Rows from block 5 of a small spectrogram diffusion model, named by matrix and row number. Rows with one number belong to one neuron. Each number is 500 + 25 x the weight over its row's rms, rounded and kept within 0 to 999. All counts start at 0. Numbers have three digits each.
After each neuron's rows are labels from the 100 clips, of 14976 (inputs lightly noised), where the neuron reaches its highest value: "band" is the frequency band that holds the peak; "strongest on" is what is common among them. Only what is clearly more common there than usual is listed. The data: single notes of 20 synthesised instruments. In brackets: how many of the 100.
# fc1: MLP up (model.blocks.5.mlp.fc1.weight, 576x192), inputs 64-127
# fc2: MLP down (model.blocks.5.mlp.fc2.weight, 192x576, transposed), outputs 64-127

fc1.535:532494457456508454490486467520531506520543477478483494490468527500487523516515494518514528485511549507531501519542515500539471495490478474478446471446499529518479522523562495461519498513533449
fc2.535:475485537510531529464478525486530525485483526510498483539479480484533522469507468502485473515503409449472525486537533485491478470490485508473525538489467512506545457524493512510517503460482493
band: 1000 to 2000 Hz (76)
strongest on: F# (62); B (33); note: F#6 (28)

fc1.100:438474546488514508502499520485523501492458477466485504505495529511501498533479495481524451510498518498497538547469529492506530550483506444504474540480464493497523521515507482493498496520502531
fc2.100:542509496479540545446509513465490471506503455480508510470502480474517520483492489534493538497507477543498493449558522485515506466522489471521500471517512481519492535494493516479517437483499516
band: 250 to 500 Hz (76)
strongest on: decaying tone (82); octave 4 (51)

fc1.203:464505530487494473503499502509495469459516478453477510516515534511513501487520483531530518514504519490513453464476460501473500518492465507453521484441505507501570489529508481479506473497507456
fc2.203:547514497515513554499451519522493473548465509501532497453518426519491502492468515523524503470472471523479504528487537524534484476517500482529505516521499529487453532508477503487510517496535527
band: 1000 to 2000 Hz (77)
strongest on: octave 5 (75); A (31); pitch class: A# (31); note: A5 (29)

fc1.449:516569513500546468527477489506547478494503497482505509514481454516522529521513517549545533481480518473522520498503537489503509487505500502432530486465513496500489522474512489449452503513547504
fc2.449:516528494494527479544486495478491470511496519506529480526550481484537496494482458524537503499455470536475516499503531518490496476518477518494525545493504481481535513463467472450506505456497537
band: 2000 to 4000 Hz (60)
strongest on: octave 5 (58); slow attack (41); saw pad (37)

fc1.107:559490538491526485514535464502511527522485482471475526498537471501511457440519496480460505502533559562448522508500549476520479499535477488486516473501513514512510534487504516496486472531481456
fc2.107:508490495515492491538492514521546485533505508489518509477534494481486497463500492485506489533511514507442503548546532495571487523474487500445481466502486535454486507468491542492501498547469478
band: 2000 to 4000 Hz (54)
strongest on: decaying tone (68); A (29); E (28)

fc1.219:522497491520502477491463522545518477478493470502500487449501445551508544495507524508482520473503472511472494509472481526535490474491466455533495522503491508501475519508504487538468496479528473
fc2.219:513490496487527534476547482483477514524488510521509468498495544498506468486487489498518468528507538458515528450576522496474510467534544535482514489483489514508509516478480507493515491523435504
band: 1000 to 2000 Hz (57)
strongest on: slow attack (70); octave 3 (46); saw pad (43)

fc1.314:473514545502508504502560486525502486484551520496495507479555422513529502489475529483467462503485529506464485531446501491524499494480495466474527497488489485552512581503493542507510500535503515
fc2.314:509481477490506503509502512495529459563526527505518444498476491488454532476539496455510530489533481507440502506529506519530488503496477478458483483539523524509508507464460508461513502494505474
band: 4000 to 8000 Hz (51)
strongest on: decaying tone (69)

fc1.360:521498507479467517532502481527527554495527490448496493472472499524515531474473530493486491525472524529485543507466461491493519512454516445544538513526492487506498515550499510498495512518498494
fc2.360:457496485492486483565500550525524527476446523543524466551480482492501480503516463496512480459519509454536446524482489531537496571499516491536542454499490501465490508494527530483495462496542469
band: 2000 to 4000 Hz (57)
strongest on: C (31)

fc1.93:492476477504482524532501538485500531551534494495503542476535489497492446517519573558493503484543498487506498501507437499512532494466511485474482539506478543485520522508503489479483504537445488
fc2.93:485468493545478499510492525535572496511535533471469505492516512451497444468508507496501518522504532513467494509541496512554541495492492536460509517476447516472483550490456504520452504506459472
band: 250 to 500 Hz (56)
strongest on: octave 3 (55); square lead (25)

fc1.404:511502460533473485494527528524513500514551505503492518472502515543490543508505493523498453499518518472507493533456468445506515459457478462519511514480478496494511502489515544458469552466538508
fc2.404:499509533467497509562476500517484514463481484481522486526499464470537499522531485487472473457506498483524478485553521529523471525515479529499529529534507466510495498507487487500494499521506471
band: 1000 to 2000 Hz (61)
strongest on: octave 5 (59)

fc1.465:514516542491463515478530480534484500538484486492495495484527486470492452480513502492489510478538549494478530487480502454524473528482504487527508471514519525496491516503504497533543428497518495
fc2.465:540496481464460477498465511527492515520510474508489491481498531507526463514539483500446509486478502466528539501492506492578471509520523488514505458503499539473518487538506507501469467499490511
band: 4000 to 8000 Hz (81)
strongest on: octave 5 (71); D (28); A# (25)

fc1.173:529483517496495499490510443525510536516444492460533515472480516482514454448514523509507510519455458521520501537503529517495470533480556517497483459487494477488522557515521498507515475477512485
fc2.173:445564481498493507557502465501515475524517516533497486504509507503507545539527494504515475481561546530498521502503518503460499484517456461491527471526516480487475477472492525463501509523485509
band: 2000 to 4000 Hz (61)
strongest on: B (69); note: B4 (39)

fc1.300:521467497484482480530527493535518481504520500484467496497499472467493512521528477490478476492495498512487474505502512509479511462509539482475463503492492515502503529492491476479485474473515492
fc2.300:494502543510512509476477529501487514522541522484492490497476534496515452508499500522486489502484531482515529489477480472536482512511488529511501525507506484504470506492515513477496491491464518
band: 2000 to 4000 Hz (61)
strongest on: octave 5 (69); pitch class: D (30); trumpet-like (26); note: D5 (25)

fc1.135:509480496481487509498519486503529510498492464475485479494463528459502497560492466531477518545462505521507448488488501496483488474454493488465547446464557534516525502509497537521549498522501452
fc2.135:472497512504494547469532511542444508476511523548477514475474508513504485508495532479512452501523520497497499498492501456546533540548494541547485535507463515512483474464471522455520543522538515
band: 1000 to 2000 Hz (76)
strongest on: G (79); octave 5 (61); note: G5 (60)

fc1.548:500558496544551473498482444487498488549506442526510459479510489468521460517506470475552469525496464505474511495488498529513519476450486514518469525483506503498560477493532520493504469486501462
fc2.548:492464485486431506481536525480482527482494493517476514501486529518426508517508513519465526468540559484520484532496481478500487518519506502470490463524493528493484499496498533526484496540476528
band: 2000 to 4000 Hz (86)
strongest on: F# (42); B (31); note: B5 (28)

fc1.43:541533548530531493501540510519521488516492476552510532531503456470529505483526511483511494530517498519520472507482482475534451491525495515450515507542558492517488496486518507532500505509473523
fc2.43:510529517517529506508513457486529525502489499495515523549494514465474469490523544477522516517533467468487463474493462512526528537508476496507482482513499495545519470484518506510495507496511521
band: 2000 to 4000 Hz (83)
strongest on: slow attack (86); saw pad (81); octave 5 (50)

fc1.126:506521508524504536497511502455546517529516478538473528489449451524500505487542522531502488482500488478485512569435492507518460511496477506466504493493496495484483523472519505515481456522512486
fc2.126:487509481507460501476517522440501540507448501503471489505477493473459489540494480476525485446516513488493503545484511479487495492532487489488485503496503541483552496435518507504471478487489519
band: 2000 to 4000 Hz (57)
strongest on: slow attack (62); saw pad (43); pitch class: G# (31)

fc1.379:512515481527488479496509481521491488512472494553483493489497488467501493446534516475468529488567497501514512500469513476541475470479469471521515502521510500497481516492493498537489491447516504
fc2.379:523535491440513461491522525494468534516481490474493541507464514483541484484548541511471515525538497502500545505476542442503472489497469541474482498515494472497487484481479465500463490512503540
band: 4000 to 8000 Hz (56)
strongest on: square lead (27)

fc1.533:491481515493534476508454548521504487546496504481495560501465507509550499500502523510497501486495462473460442516471480557503516530515476455467495575510522540495500514487507490479487484488488502
fc2.533:512501520484511505466455536567504467467478463472532499520528498501504449489565490490533532491471451450535469531492485543506511526504505456501487476535531530502509508507486493484529464534533497
band: 2000 to 4000 Hz (71)
strongest on: slow attack (60); saw pad (38); note: E4 (26)

fc1.410:497497511518527515516526495510550467475488442532533503466488475508539497497522493533537514492477530464525485492492546460479471496530543500472523487502519472497536505505478518499503511551527528
fc2.410:490485480520506490544472509439510434528554535508504534508488487512501463535486497510518497471507495533481490520481525514501502491518466462524532479508529441477482524503483478507490496476514541
band: 1000 to 2000 Hz (70)
strongest on: octave 5 (68); square lead (40); mains hum (26)

fc1.258:525522539512553494526488482503520456523468462513541536529481432493558491492505530525498493496496476490504442474465467489482475451532532540485517521547489516487473519501504510499507492512498526
fc2.258:567486523505483496509503476480513528539455466501523508535506474517521481486481513534488452500484478494488477506485466507520476492565490527522492508510471536499453510508514459503520492485559514
band: 2000 to 4000 Hz (90)
strongest on: slow attack (83); saw pad (71); note: D#5 (27)

fc1.265:488463566526520489504486525477515483544499522520547547496519482526501483515474492481475503523462520520484474490491478499522475506493536486468521507531457495501528516524499489513473525520472515
fc2.265:514489542488476490486512512501511469517497482546530502540516504542478537519472502428490505533445520518471519472504494464540474474518508528479487486501454503502520484461514535494483504512469531
band: 1000 to 2000 Hz (50)
strongest on: square lead (40)

fc1.218:520509528451544491496512533569511473507484471497470479491516496509521513498514519472504446509451460489509484514514485459496537486534500519487540504487527512567504496493495519493495525527505504
fc2.218:506450523555496485526508486480475481482566479486494504530514513489508510516455523506523498495463501539500534520456516542467504531506494546481515514513497455499504515510475453518456472494469522
band: 2000 to 4000 Hz (59)
strongest on: slow attack (48); string section-like (25)

fc1.139:537484519485506474522502531477541476497537504495523537481468439551506512503496481503461455462475523518488477474457508504544477496521476515481554542504463512470497538500506480500515480485474466
fc2.139:503482501448480463468515510496499524501452500495481506481471492530509534462534476497503500498508500498503494538511511425539525471486507505512496483502510496514533544521491443450512488502507484
band: 250 to 500 Hz (99)
strongest on: octave 4 (51)

fc1.153:491480498528506481503524524521486510497517511464518513495498490513494528518525452511447497472462506469486464498481481518478476476500468484490486490532498552503496530483483528484501523491475527
fc2.153:487501492460533503500492508529497484488503497542466501483518516515512558458477510507514514537498493532542499508543520479500504516443529501498489486482523460495492476548466498513520496545509470
band: 2000 to 4000 Hz (58)
strongest on: D# (30); note: D#5 (26)

fc1.85:477500506508534500458495501532514499574561497497507492515495510532503520527495521496503480509450473468504488507482484518499487485443472516474494537486471571503539519495511495480550494530502451
fc2.85:499454500530543479503453499525529503498496524454511515517449497469458491499546492472477452512517488530443469480540495499483494516504509491465482483507503494510511475542437504529519459464474465
band: 1000 to 2000 Hz (83)
strongest on: octave 3 (84); B (83); note: B3 (82); slow attack (45)

fc1.568:508516516523535480492459474513515533565543475509495481484475519507509504507532556556492526487527461510539491508517517490524461503495514509495497476468484522520533523555560467459470495517534476
fc2.568:489549468508490504530491520504486445486522533533510500489527484512506487512503487467476494456512508534511482520463528495477519455510497468475516479496511468504488518457445500497466494508465543
band: 4000 to 8000 Hz (55)
strongest on: G# (47); note: F#5 (45); note: G#4 (45); pitch class: F# (45)

fc1.491:520534507457518521505523453507527530502469500476478551446474489497510484480475519521471542487542497519528478494476521438520526497478479492515527544488502528540486502494498537517528535476457497
fc2.491:485457474496501490511511501529484499478505509536520500511540544461546444525473501502528502463483520480495522485486507509492465537463515489537533504503497505463460505500547515530499461507496518
band: 2000 to 4000 Hz (72)
strongest on: slow attack (67); octave 4 (63); string section-like (35); instrument: saw pad (26)

fc1.206:488506521504463515449532502514468471459495500497530509486481519530495513534498527514467484465521466504495499543483494442527455507445486466486483532480468473473479526514511471545480531476475459
fc2.206:513476507510530476516483532482507509548523540507481487462506479481475508449512495468506498538484512499508486464491488520486546493499467557536519476502566508537491447507507502459467484507501529
band: 250 to 500 Hz (98)
strongest on: mains hum (85); octave 6 (31)

fc1.60:489498517469492483534513515462471506519463506501500493486527500501503534481482494532499463489469458503535517498537524478525493486463503441505526533488519479491466543512513505498485487513490519
fc2.60:522465491480473558493476468508501565515487494479505513523476492513489515524489507487497504508540505474492476507515443498510486500548515549520444516467471556506475442486516511511499483472480483
band: 1000 to 2000 Hz (53)
strongest on: slow attack (54); saw pad (48); octave 3 (44)

fc1.273:527466481519493520475509503557479501502482532496514511503537463549514488511514484482482461495495498477484508468514537481495535451493488486519500533511467520541465510448505542509516478519501524
fc2.273:480548521478473516530515484467567481471500525477558518507472493513480530487510530516516496502536506498532477520477513471527482507518487498510471535487478479498545499488483479483505474479503502
band: 2000 to 4000 Hz (53)
strongest on: E (29); trumpet-like (28); note: E4 (26)

fc1.552:514508556515571498502474528499533501502497493498453550519479456523525483491472490528498475511489504507498440486440456512486521507474469508477491519530525539524508505512511507499509476493473487
fc2.552:518506477536518501488479528506527537486473516450518515502471499506497516495506484513492541491527498508509500472518486513502488485450517497526460488546546548519500514467518471543459500495487485
band: 2000 to 4000 Hz (57)
strongest on: slow attack (65); saw pad (50); pitch class: F# (25)

fc1.386:520502519500542486529469485501564449510522464504517551518476441488584505500460542541520489538489499477534479479485515497516508488508552501468489521496498462513460509495492459502483493499533503
fc2.386:500522530514542476516477478518503476518494518450527481494520503485591487504494521551515478528459492512511501460503489513491525515508449501523509525504501487512495531502493474454518529461510474
band: 2000 to 4000 Hz (58)
strongest on: slow attack (67); saw pad (54); pitch class: D# (27)

fc1.282:473481517462495469500493462453489509498499510441518517468440515483462498473521523511522537515494522512486507503494485477461516571465496468501549508522532510477491519459488508467479480511477519
fc2.282:475479486503462507479514510538530481468509529512547457507526546497518498521521525524518421461480505479531517498489509482522452462539489537484500542487497483508523488476489533488522423521516522
band: 2000 to 4000 Hz (61)
strongest on: octave 4 (66); E (49); note: E4 (49); trumpet-like (30)

fc1.403:537500503532543479496459538485577505533512481542480503504466457494499526489511490536475519442468497524518487520467474533551498498516535487448468494528527493501492511553535481517469545487474494
fc2.403:493471503520551490505428534524464496565472489482460524497494466506497484507489465484504523498485476508454462486493494536486532505456460485495486502505531541487458518492509493534490501485527482
band: 2000 to 4000 Hz (84)
strongest on: slow attack (81); octave 4 (59); saw pad (58)

fc1.21:471530478488504491505537510486504462478519433542497502490519493479522537501487465540516510506491492473537501514493480482471476527491510503474528513498561508514493492480504505506506500520509486
fc2.21:479476490521435462538520513530511486501512514471541511547466495519497512467528509518513468485506495498484464495510510487487520497465513537504509504499514496520508510506511493517476525522510544
band: 1000 to 2000 Hz (50)
strongest on: square lead (41)

fc1.97:509488502494481500556473451461453519493514537508504489501474490567503517497511533513481560502514528476490490500528494482496513465504510512440494539521512498501489552539555489461545464538544465
fc2.97:507491479476501478527451500476457458476519525499498479520461491518508510537498483527439488519525474463417492536474485493471523463490522501481502529492535497482435498543497478493527491535499490
band: 250 to 500 Hz (100)
strongest on: mains hum (69)

fc1.220:504482530500469514523497492510507526540458500456476528466505499495485437496518513496494521495508483529497511497509526475456496516493521475507472482529520537472517521522502472478498472471483493
fc2.220:488509485477558516521551528522483506483526512528486484487505481501485462492489508526511516521522494492508506474558485486439490481511507505509520516482499485508484496500486467494492486494465494
band: 2000 to 4000 Hz (53)
strongest on: octave 5 (54); D# (31); note: D#5 (29)

fc1.133:523511481484521476512537523461461529533522465518475500467489491501480523521496535543472449498528518523498533467477481535493554480547476489504484514473476507549499507507533470509478522507452487
fc2.133:471540502515523505480500468512454508525529465525463509459502487521466500487477488496496500533512507560492496491489457478452531475511456525518509500459452497505504467532486498499500542479493521
band: 250 to 500 Hz (96)
strongest on: reverberation (70); decaying tone (70); text has "reverberant" (70); text has "room" (70)

fc1.529:495545482493527513521458463491506470488490490545479480482475492485555486478492471458577470510513472519507489510503496492499491460503519527471545493496526481505541488494518523478495461503506481
fc2.529:464462523497454509474528546511521517457510524489493528514503532502455524509516499521465550483509548459520497517506499495479532554469512498476491461501502500508498473465484552542496524512463509
band: 1000 to 2000 Hz (74)
strongest on: D# (67); octave 6 (55); note: D#6 (48); instrument: marimba-like (27)

fc1.208:501533524498511518478517509530542503486452499443466510505532505506452493528518518497520528510484511511525468482480549467474497506521540478495501517505545533512445504529507487470496505525490477
fc2.208:496504515482534491506494519508491488476463464458475505487505515479520498520517564458509499510490475528491483514507492502489544511507484478479496497495519516490473461506519509492524550510501492
band: 2000 to 4000 Hz (59)
strongest on: decaying tone (73); octave 5 (57); D (26)

fc1.112:459499554470542503507486536520533499442492516510487496472505545503508532487522499521512510512515553479515501509490512514494545524479509460449492487476513528534510518506519491522469506499497472
fc2.112:513533483511489497492530457497511528515487482474522500521525471463503487537503519503480519490497505510494535476472469486468506487536504485515500504478472528478461518499504460480541510496503482
band: 1000 to 2000 Hz (64)
strongest on: slow attack (69); saw pad (50); pitch class: F (25)

fc1.338:522520491500523467502495472508515528511466526482461508498491502529483470540531510521487489460482480523539536510503554511481529486475510530499458530498486507503464511505509507496509502531485511
fc2.338:472530493477513537449492474506483537500456523497452481443481475479497463493544513555534476506548489510519475531547519545510526520520491471509483520458529484467473490539491491505505482471517474
band: 1000 to 2000 Hz (70)
strongest on: C (57); octave 6 (52); note: C6 (44); trumpet-like (25)

fc1.194:454528490490456455462526482503535485519507539473462486533498476494507501520499522514524533513506452494518491480491472491533465478496471492499542511497453549503506533509547502482489507534514490
fc2.194:525528489487462507537492511504479457495523497528510491499534514536484464513458510524527528487481581544505461513473479492508518506520539520495473494480525460512477501448468483494490506525505512
band: 250 to 500 Hz (62)
strongest on: A (60); note: A4 (39)

fc1.499:504541496499493504463503482514492500549474508472511544472497474502511470477529482484516538465479528446534527513490511464466484528509485472498532516539538505515498509536514488485542490531498510
fc2.499:490504483486484499457486470477484498509510488518499545459449490473514503488503504496489464470476526493480504441509521463451461491520488485504516530528508487549514503521518503482488488515496531
band: 2000 to 4000 Hz (57)
strongest on: decaying tone (69); octave 5 (50)

fc1.366:514448514529491492503481539509522543517514479525537539482502484533526529444488506508513464518474519527469481472485493520504484519462531534482508491515497492491463513475507521484484506486490508
fc2.366:522483474506497508486516515505483572479501495493476508468531516527525522405454483509507506502513517521517471490516495492456510476494473534503514490488508524507511546471443509462490492500524469
band: 250 to 500 Hz (50)
strongest on: mains hum (27)

fc1.59:497494483457495490490521518503512503472545491509464511474469482485557489503495504541512460467500502464512506487501517503496528522458507531488455551461495563484497520479535496510557523519491473
fc2.59:480516489502513525501484494480497498514462499490498502479500500541445526476498502504473489517499476443473486478519495487518515499472519517489461491440507485527514424508514548518497582525553484
band: 1000 to 2000 Hz (59)
strongest on: A# (36); trumpet-like (27)

fc1.87:470501507498545477511479486543531514460494518523475562528477461493506503517498535480529511523519550472496485513510470503537541509492526517474504548509525507525532500497510495476528489500524529
fc2.87:494463522519508485494494508536469525459519498525480522497513479486518504504497491457503464519488542531499498476478465515472510510514513546468442513498480540459493490464445498519488495461471527
band: 250 to 500 Hz (73)
strongest on: octave 4 (77); square lead (25)

fc1.120:538514473429451506480537506528495531487463494522479471531537509464521502461528487489499502511523488496495537497521510472487489513482472455497495521537465512516484519517515476505520508498480507
fc2.120:503449531557511510502454495485523479489559541498478506487506501523471490516491503449486484496473501545527454525458488465475524487512489528488519461476522466490497508494468520505459531516516533
band: 2000 to 4000 Hz (63)
strongest on: slow attack (72); string section-like (65); octave 6 (40)

fc1.485:538454521465510529454517548474525499556512479475525500492547506490521493499502523450525472459512505506559469441504542456542527494510494509464486520499516470450501505515520497531538540475522484
fc2.485:528494527500511488484501490510507526486464532500498519497529515479506499495481474473484484466452486504533494508508545541534529489527522507486466480459472550519532474436445499500552506465503499
band: 250 to 500 Hz (100)
strongest on: mains hum (61)

fc1.447:508498516511499516507498551472503490507504562502476531499498492531540504525528482524510490461526528478494472477452548510511509499476537454477490534530528508563480504485503465542498479513474489
fc2.447:524479504499474478482497501473502466521492537510522491488527516531548532551509465514506511503522508511470523499511515517479523501484530477507498532526481493576523468479458479542469487498523454
band: 2000 to 4000 Hz (66)
strongest on: G (28); C (27)

fc1.522:508525471507506483452516544486493468502521475505521518477488467495505508519496457499524487486510474444563476506489463482502472486474557497515557517530566521481501501459509497528538507528497503
fc2.522:488510509505482499516489522507457488488521493503508505547465514531485538514487487521497504450446482463514497485423460481455469483484522517556489481511532507553509474510536492512540512492528530
band: 2000 to 4000 Hz (53)
strongest on: organ-like (35); E (31); pitch class: C# (30)

fc1.162:502458456494503492494531516532518509540519520460494478512527536451491487487550504478488527541553465492536462494508541507490468469496488492508479497478520516558515502504534543514460529507482523
fc2.162:537494516471528505505507514527482466538440510526493560461518506545528532461530445508489476441483527495545512486506515495526548474514492535510500526470489505512504521476451457448539495490505469
band: 250 to 500 Hz (53)
strongest on: clipping (31); text has "clipped" (31); rumble (30)

fc1.527:481509504498524468497461519463546505522486481531468484504492481477473504469518457531508528475496483513490475478501505494473535463457533502445554464492511501512493495489532475541502533516507484
fc2.527:502456514537487505533514496522487485482504452536469516499535491494516485507501475475517534479489524477507546482506517514444506512502455495549532492525467468455486499510472481516456511520488525
band: 2000 to 4000 Hz (57)
strongest on: slow attack (75); saw pad (57); octave 4 (57)

fc1.325:470459499510479494472469496506560492502493493520492511511475499502492502478516503529552520459493492493568486484491486477491444451485524573488499476487488487486422491475511552514526499496487537
fc2.325:490524473441514488520492497499449476543476506548487526478495490510495470526496485469492440562516493483473471529520494511498523485518489469489475541481512487490514518513491471491526485483511468
band: 1000 to 2000 Hz (55)
strongest on: octave 6 (48); C# (38); pitch class: C (37); note: C6 (26)

fc1.145:445495490508512497509502528502496491565558486512507532532536452486512486462515477537487514500486538491520489512474521490474526508519537479499494526494525497524498523537546526454496473513511497
fc2.145:488482524484523495483487511474485506504503484541483523504516493487495472488487473495492489529498536497471473506539505468496477477525548517500502543504539529497480525536552549462470496497539511
band: 250 to 500 Hz (64)
strongest on: D# (29); E (25)

fc1.377:514488508540519465519461549487520499527488474531488487510462485481490522500510495562490456494482540510498491465473480465507483468520518528451542529488535497486478514511540511527506503514471501
fc2.377:482447468505490496510446493499518498547529518525496473499506519500515525505478495523526503491435490490468542471477513546480492474485511534478534489475506502502473518504526524512487501453490501
band: 2000 to 4000 Hz (85)
strongest on: slow attack (99); saw pad (89); octave 4 (58)

fc1.520:561520495514493456511507477504539497524492473507454501509498498487542493503514505495504471525547509491510499499503498495494504495518505498500427508452511531487498520530510476487516440478537449
fc2.520:472474492492494486513454529507506495509507497519533515477530486504437533505517489496518506465529481527469486504527539495479504467489502454447562487517503457490513492486468529503523479516535531
band: 1000 to 2000 Hz (67)
strongest on: D# (67); note: D#4 (66); trumpet-like (38)

fc1.572:441466529533509480523499474470488480520499506502488526497490482492518502479531515530537490503469465524520465512506562505541548550539562480509512529447510487529487510468496468538478496499470496
fc2.572:488515501475501456500483472521484470484526534463491502529506516491504515512512502521473509481523489483515494514535538487519562538526538493479483512475524540520510458480524518548523513506498456
band: 250 to 500 Hz (60)
strongest on: octave 6 (31)

fc1.280:480491498534534476549533508470515496513498508503472481504494439511538481469513524543529511491448531450533524522476458533488516504509524537495496507521528521524473511481504485514491494505520496
fc2.280:461503482496515481493525488491482530496469556514455491527508510522485456491488541504543530492477493438508543528498480496526521512485513558504495488502519520506456476473524474507443529511519529
band: 1000 to 2000 Hz (50)
strongest on: octave 4 (58); slow attack (56); saw pad (45)

fc1.26:533512518524550505517483531456568462516492493488509511493447475511511534509499515529451519449485499494530491541491496530507463542515475487440504530494520492484488497512517537471506502508487514
fc2.26:468543494508486516475482507512515499463486508498509561504515509492520503512540496510491544524546522521502483502456513479488501498478438471502453529491511523477484501469458551530482457499510502
band: 2000 to 4000 Hz (51)
strongest on: slow attack (67); saw pad (50); pitch class: G (30)

fc1.9:520444486528484481510528492528495486546512515458509505458515512506515506479532496491491548550519480496501435512486521481504502486498496525488529469482536519505515518488518504524486497486483502
fc2.9:454450553511505535489479508516484488536474497463509508511460501478518518483442467472515474501500520499507511496501481502537506480524480492510501526551509495520499503467487478502507493513469458
band: 250 to 500 Hz (80)
strongest on: mains hum (50)

fc1.513:495526455456515494532466470539531463519571504487500505492462491487517491560495490507538513512493497481517477504524519529544527445492464501462485498504500516515487534490530498468467512497532444
fc2.513:532477518484462518496516485496488513506500481516513498522535520522480489493478514480465479548532524520495476474474454499472487507509533527509457506517463510483506466523466509531507489545527531
band: 1000 to 2000 Hz (73)
strongest on: F (64); octave 6 (42); note: F6 (42); A (26)

fc1.494:511465486529550499472487517533553493524518477565483465489486469489483523516522487521493489439448512522511495511467489504503471459494514551481480493515528485504515487453480520502567482516483506
fc2.494:490528516439494507475457519506512489497494535463516527549510522541492473512477494509529513510518483485481502468529529481511493529494461460490514511454536500509459523496496487516465514491517479
band: 4000 to 8000 Hz (55)
strongest on: note: A5 (31); pitch class: A (31); saw pad (27)